From a checkpoint of a small autoregressive pixel model: 13300 steps.
Rows from block 3 of a small autoregressive pixel model, named by matrix and row number. Rows with one number belong to one neuron. Each number is 128 + 32 x the weight over its row's rms, rounded and kept within 0 to 255. All counts start at 0. Numbers have three digits each.
After each neuron's rows are labels from the 100 images, of 14976, where the neuron reaches its largest size: "responds to" is what is common among them. Only what is clearly more common there than usual is listed. The data: drawn human figures in many poses. In brackets: how many of the 100.
# gate: MLP gate (model.blocks.3.mlp.gate.weight, 1280x320), inputs 160-239
# fc1: MLP up (model.blocks.3.mlp.fc1.weight, 1280x320), inputs 160-239
# fc2: MLP down (model.blocks.3.mlp.fc2.weight, 320x1280, transposed), outputs 160-239

gate.395:169117126147075192179097155134095042113162161090088212107114048138134178105169127087082137106102138090131143136148090086053179155154151166134123081111140112166138144079037108166138182117116104097121193126082115133119134144103128124110131167
fc1.395:100133162119064099111169135153122106133115108100140170115142179141123196139113180080144169101110068129143098102098082101101119131137122156096156122107137157170197126145075125120058146189130105148149147129114151117083087104133178140127092070
fc2.395:098147137132109163212101168119189122140088138129133064199076112140184082097107167076114099140107133114198112141153117164068144090130140119109143174125122163145103099189161132126142106123196147136107117085113118117148167160124109139120169212
responds to: squatting (35); sitting (25)

gate.670:122124110085084142140116175136108167124102189093131056106121152127122111118096192130206133106175145190114162141090110106098191125154117186133064127122146161178149131104099120181156011128127076133110146140138129147088145107121116123117180132
fc1.670:156136112175167140177091122132114102110102104101089152122118156109072167097109130112170177095132137109171121128120192119097104144081091105102127070162131138038118089180117121104132121105126147137132108076155072168146160102150189145076141099
fc2.670:104193142176107170166153133125125086139090153079173185099166047132107126106127093142133108159096080187155107111099127084136194145105156072155134100120122142073149104116113123100106123125168149185183148119088110167161120079104151162097113123
responds to: splits (45); black top (30)

gate.297:088113116165069155116114139183108106130142120133135148176144134112095126150105158201210160088139022082134097111166128114125138154172114139110088107129176105112134096099115158170110156115077106104145098105151075109111234103130184137120118096
fc1.297:063107088109155090168144101153119107131065117132203082113213119133159143107142104193153135171140144118226133117142092104077139182147119156138141120175180161119099110172093115151130027143167154163111154109237154131147165103068094089096121154
fc2.297:083176087139146096130144160135187089153098078095129118097098139121180125060117162134089149161123174115188123104141134115180106162150060161094130114153149118121096130166146138136166112129122123142180194154167114162174119061112115115136095091
responds to: running (62)

gate.599:153121156098153168159142154060062173177077105158114141211027179138151177136116173161120114090132156084148114080057148162067112133156130140147174101072146081137147100097121150099120168159170219101121173094123114134100141140084147083143135156
fc1.599:114117109125082100118118154090174179146171141113142091139127070184186138096197114141135181162110124080145103164152076098127114128208093114093142130108126160095168158117205064149111141144129127154077142105188111121126114155192088094153094154
fc2.599:138157144175148143160118147122119134098099150164121140161083126146111157137128128092085139062101167144092179173136135160067136083142096107103141117099158052173139122192185217127153118100096176184153198104137140122072090128106114145120093178
responds to: bowing (67)

gate.505:132159132177135140146116096111159171108102157160141148142151165112151170166138118135164140138105155083150119151132183135080162134095170108135103097140197106182140175118142166119180148100144168134108142158125044185113186108173126185187101155
fc1.505:116137141058131140106142168115102077154204147133115130102114066160093113091099138092147078094105063175109125103128168136126064174149112158168195212105116129121136153157110072184071074160108100092125121139103094077128098102106193134063162114
fc2.505:136111149123123168125132077056115079088155140114142157115100098096080108121130160109125128119124127096101094171177157132134172177087195143165144156130076127156134148147130138210117117106107142136129111140084099092120145150077156150094127121
responds to: pink trousers (82); pink top (28)

gate.282:127124111077125121169171054076159113140078137096080129173030147154086117198051130106194118121123122082114110130119133078145111128136132166097114169119114115178105096095061125105106072092147121071197157111135135176143144140109116078136078126
fc1.282:148160085134113103125118081161139183147117147157127194073122145098115127113144119134160066183104145130147093121146132134179097114109136107157137138103202042126130131111086114151163063114126134115083154127086139136166133123154082084163102088
fc2.282:193061134116128093123122104119125097134119101153135114184120089178130145146115152113092105062092133100146162157184101159175138078104071143105164138191068154132105128103068132061176065118123128093174108119124079119173131155113117080081153082
responds to: pink trousers (35); pink top (25)

gate.251:094199108077107121137139121138134170190120129134125134113174153095113152125105125168127077095101208085149139152143122124159127100064146125135096147119120221119121092047120154146084204145152175092115140106107106143192113152086120182168125134
fc1.251:093132127180118122139097096128197106136136113144174124153136102154090143113139175063155124084095090158105135112116183167179108164195101168133137108149106124066172127131140060092185132132140077128157191062152094125136140097126122065119108117
fc2.251:061138137127069127149133049123143075186127071135121068093160149092096133045090110153145086081115107052135113102162126098131151167108127141142135125069158108095151181147140129145166176152090118093156153104089054174163145156109169179135129088
responds to: squatting (91)

gate.715:154154067160099096088104135099132114092143155163119110126165130152117175177131092110150070127177143088101120189129157098095154086147125133145084133115133104159065049148137147122149157111081101137154170116165085140193161169056122133168114166
fc1.715:081146157114144117157152040112075134172147067069165138147136141140086185127149045089119158164133144156120086118088103136112053097132120102082134114137103183107145170137123105134117142122173115063108094164113051134141114133148071166099158145
fc2.715:041116145131127128168169084147110059173140094078141178131129209096075155054128158157186137134113103110107152070128121147113140133074134141139124115192156119118128153102098116162102091159181135101157138109115119162169195121139114137157214186
responds to: brown trousers (79); star jump (35)

gate.193:113139114089114161142162145143157126118133196185130131112092174167095093170142119148154148094134143163125157138166121169138130164112153148099113133143084127139128117167168172078101079106113150107107158125165130104149109066101138179145147146
fc1.193:130107127150098105119111146133143117170155134162151098096107143084153127102102123082103096095081118122112120111150119132076130178131090168150095087062155128144176100148105128152090113122124169132127130166148153110153096147136118129067103158
fc2.193:142062134133093068092139095143199150131123158134147130131102127160132098151097134115060215146099064141167129157101172173154094149097085123160143102144131128125122162083108130164102125085155159127142158072132200106127127138109120089127132141
responds to: squatting (90)

gate.104:105114144094102109140105146142114115082095117067099158184122121108092139060136162121059111079161100078175146104120093135059119135198140110117101099150113133115100083151161124183157152164123125104163138088174131152118146105084043141108129169
fc1.104:164050099132106105102141110072129111107100148131094131156076113142154185190131118111170180095102163116056165075127156053128136069110068128142105113130154147074117148142146129130144123131107127165130138197110160098083121107134178103104140125
fc2.104:195112118138145098106160142146179125111087160128120160123126074138148135171134135128158168166143162161089145098141129053129157131112052171120143092094055132121098150148127140137147138098139065119170147130118105158070139138064145109108133104
responds to: bowing (37)

gate.641:156151109071156140070121144123184104111146117143147137153138131119133140123190120109134146108111127152098080133156153189146132182161137119131097106162123134037093070128142127165124101153155125122150140161127130130137117093130143146155131164
fc1.641:103077174082129116184184055142108141115184081107140109134133195105123076166137108127127122155184133111124155184086176097177055167087113159146098113141110137163078114073089109171069133143085110183100105102151120166140140103151105096070156108
fc2.641:108144161084134076158119106107086177131112132192096151134123137132131097155120076120151117127094092102090181114127153141146130154138068165178143096089126088178145128104117185120149156131162126061120069123114082068162133109107143171098135120
responds to: brown trousers (31); teal top (28); squatting (26)

gate.207:127112160181149123148134116146121094173084152149100150144192151120092126221133051097090178107150150132144144146130188074132119150115119091161174113104111144126083140102168097128157115165095098089081103139137151125100085096149152127153093157
fc1.207:105175152110127116091139117101146103059155101134168094145089097132118065105087103095162135134104138094155141100121117145073095085108145161139111155172155105115124133148133157139098117055117201127156114132159166121067099134100069142183179077
fc2.207:153146132102165145140133080210151139146123176121173118157145147158158143156150129109126122132086145159145141162148149123141138082096114116057124160113182116129142129171179165113119133180108101127153173124119082107052182122153105172091125094
responds to: running (32)

gate.351:139194141135120117083111158070179081166140159160123142127099096104143145109126097151151088125075127176163167114151098094176156133108153150141175097173167121059167117126107097164084109179141101150129134116138181155099178120082188164128137100
fc1.351:108168119110139093080169139159098115144174175144126175109152058108106139187148099127161171175176077138171132143166118108148099161128152178119117131152176187154102100120129135181160157156136131107139117087119177177146158099122119157066080187
fc2.351:210175154144102108161112123106169088138138070190108103161135122185107086089092116117139108070129104147147134173198070111136175141128121150124143106227104130122093077172129187084147116170083106157202098076127131138109144165108178133166139047
responds to: running (40)

gate.703:163102127118120211126098129137066170137152127139106118053136167145086091151079098157106183158138096099150091154142087122149132112134132112134116118092056181140105168140122105197169128109118134147148177168124153094120116168152111088143159093
fc1.703:195141089143087122114103099151094142099125152132184100164090168089121202151144132216097099143134117112103182089108134107105154123127101152134140124143151072113109181146149179189116201053156108105126148120168132154104091057118117114115112148
fc2.703:041114148132189141111142118184152047159151125100167152108150122043099127135143159074147103070144081113118118150112148122062171207078129080202078098104178080094164175081126151156120141185171111154164144154103209134147131128092150113084208187
responds to: squatting (57)

gate.692:111194137168208083087146069165117071127142169144144096122096125172099166145122086166056087134141108129071106151153105132176152106106170140048202057123112105095117096105120138148043166095101139115111110166119097150110129113153157107149124133
fc1.692:142175088157155137142140184091086129133147101107139093141136125147130090133166134101080229105088186130175090192081104128111156109069164147202125156120104136137090124083097142139089101144183127113103114161114152120114116121156094156158123155
fc2.692:183079117132104088123068093125167113164111103116142184105108147118111124171122139121148076140136115146112120049143100172136077130116168156131179142133078150137162178192077096183131149083151130114145086111130155147173147153148164155073159079
responds to: squatting (25)

gate.68:134162076109142133126140103118109121105139176122136154124102124068115116150136124156159151116168181134099150139115138196161147144169113147112112102132126136121083140094135163171125127107092068139153094121129198088116169152125108090169116173
fc1.68:183102149105104170122097125103164214134068132074136133182137109104138057138131142123125161142104145096129113175112090151147158161131101125134132170102112157065107164131100159106148177145136133119177181183151109127150122101127103202137111156
fc2.68:077091136133170077059146095100092105074127093151135140066122162114126173126129082104115088124137128111114178172122110155162124126133162145197121138115142107172135123150128160073097130148165173143154136172046105122123118112164106139114180136
responds to: splits (54)

gate.455:115135122135098115085132138093064080142108140103137044107146075092146133155143125102115164152113126139090159157115137139173198135055098104194155120158142139171173147142139175114077160092149161111088154145143137138095164132160105087142139085
fc1.455:124128111178186171143124134134076108094113113156126160110101115120089135062142086151107121169175151128090065161116078128183162118133113109109104150092165122140172146106162072123145117206100135133134103101061111093141154169153087107169169130
fc2.455:152157096118120110157134129149160076064133097164098118115126157193085142118150131110128139184152153159123142159117114153132119143135156160140070160118133121132152191078123120149102158151141141186118068197075123083153136089114168098180099111
responds to: running (44)

gate.583:144123140106122184060179086126157123159150078150154148093181076112121188125095120156123109073106125140131096148099065109198123132132119097038156118109111124129148113129132203066140089126127115109107156154116175109112112165161153155056115099
fc1.583:073119140117122109124168190097145115140145193115090133124084168158083094149156114110162117160140117105092157154115096123164124065114131146103147088105135146074088152126154144121084128095087135098113153163141184107120132138168153160137114075
fc2.583:214078148188073129146104098127128106093118121151203111136080099119093111129160132119135094151121104115143148144087148082189124081128151172155182079065120147090091114119142161126109119107126152086105137127061075110101147105100182153098089183
responds to: running (37); white trousers (30); squatting (28)

gate.66:113131122078055153136120077099120145140075164108090153137158078177085150177092127158142090117093124128137159106129132103130087158108126165121078181138156118181110176191139190185144154096129069118106136095159057153178138143114095139119200130
fc1.66:160129131121134147072177094167144107126147116105128146160165138126131198157084211107178153150156166042117103083122113116144145148152117198115112136192102138158171150133065055174112184155151101136075082107123151068169178116102116126160146122
fc2.66:144124146103123155149097104130112163143119165171130094120128092133111136210170106126091159137114104139175110177138187092150062125140141113099122151171141106067164142087132131109115095079128100089098129089186118111166126095096140165163094147
responds to: squatting (50)

gate.624:202089096107095131137104106109134140103115105181072060185113172169135138151116098134156171106127082106159072163137186081147176164139123193134085114129174071117128128120128205115178169116154181092159112088186145151118125137059097091128061098
fc1.624:110178056149149149108103142076150136076127147123073077117138066132133111147139127113137180125146191145135115165141093111143153123095099149142135108071120093198114185121170200146173124133119122179136118074201119179155189130107162116110077133
fc2.624:151134218102108185100141131143177128123072162108114090140147075100177084152150186076073183115105127096148115215123127165128147121139164123113127130136125121093145170140111184171156095119148085140114124124134168118116120173146113140156125092
responds to: brown trousers (76); brown top (27)

gate.409:158083178119135156096133109119184156127099131114075072123112151135082130135067130120108123162095134028156140142090125102182143180133104119086096131124151130169107185126179151132074166198147162144059145160115086158067132166156103097137140094
fc1.409:073112085186104057139151128112078068075138137102189112131160137114143110138107148106107110127128157149129121118145100138138116056081173180140168153100147091119120126110128138144141107089073132100124133158115108113150062102107134169159132151
fc2.409:079150160134165119116132129126127136172109118140140153110124159100159151075150140092173152071176154143054125057124198117119116150152110199156137140185120138122139128181099154103142130097098151110159100134134192093137102145128160106113127156
responds to: squatting (99)

gate.683:085158157173188190073144098164123119150137151110123131138150163061169121118064097195131130111143084058155099122102139097158128135090130042129206107158177183145180156102090127130102113143097094162090125146090125128142236115101183079146101177
fc1.683:214101091106137181152189202083079168160107147092113090145124056108108096077128148104145138078129100139154127142149146111099125109122106147134133142118167120131110096106153133140095118162059143150116113063138153158189164107056131057101151049
fc2.683:086163092142119104141070129117124085089129148160142158132149131114117113120138082154103148189124126173134090140154133155106122078130133103159163129135101081154089146158180139144060102124109158161140130088147089041106125120165097186160180149
responds to: brown trousers (40); running (37)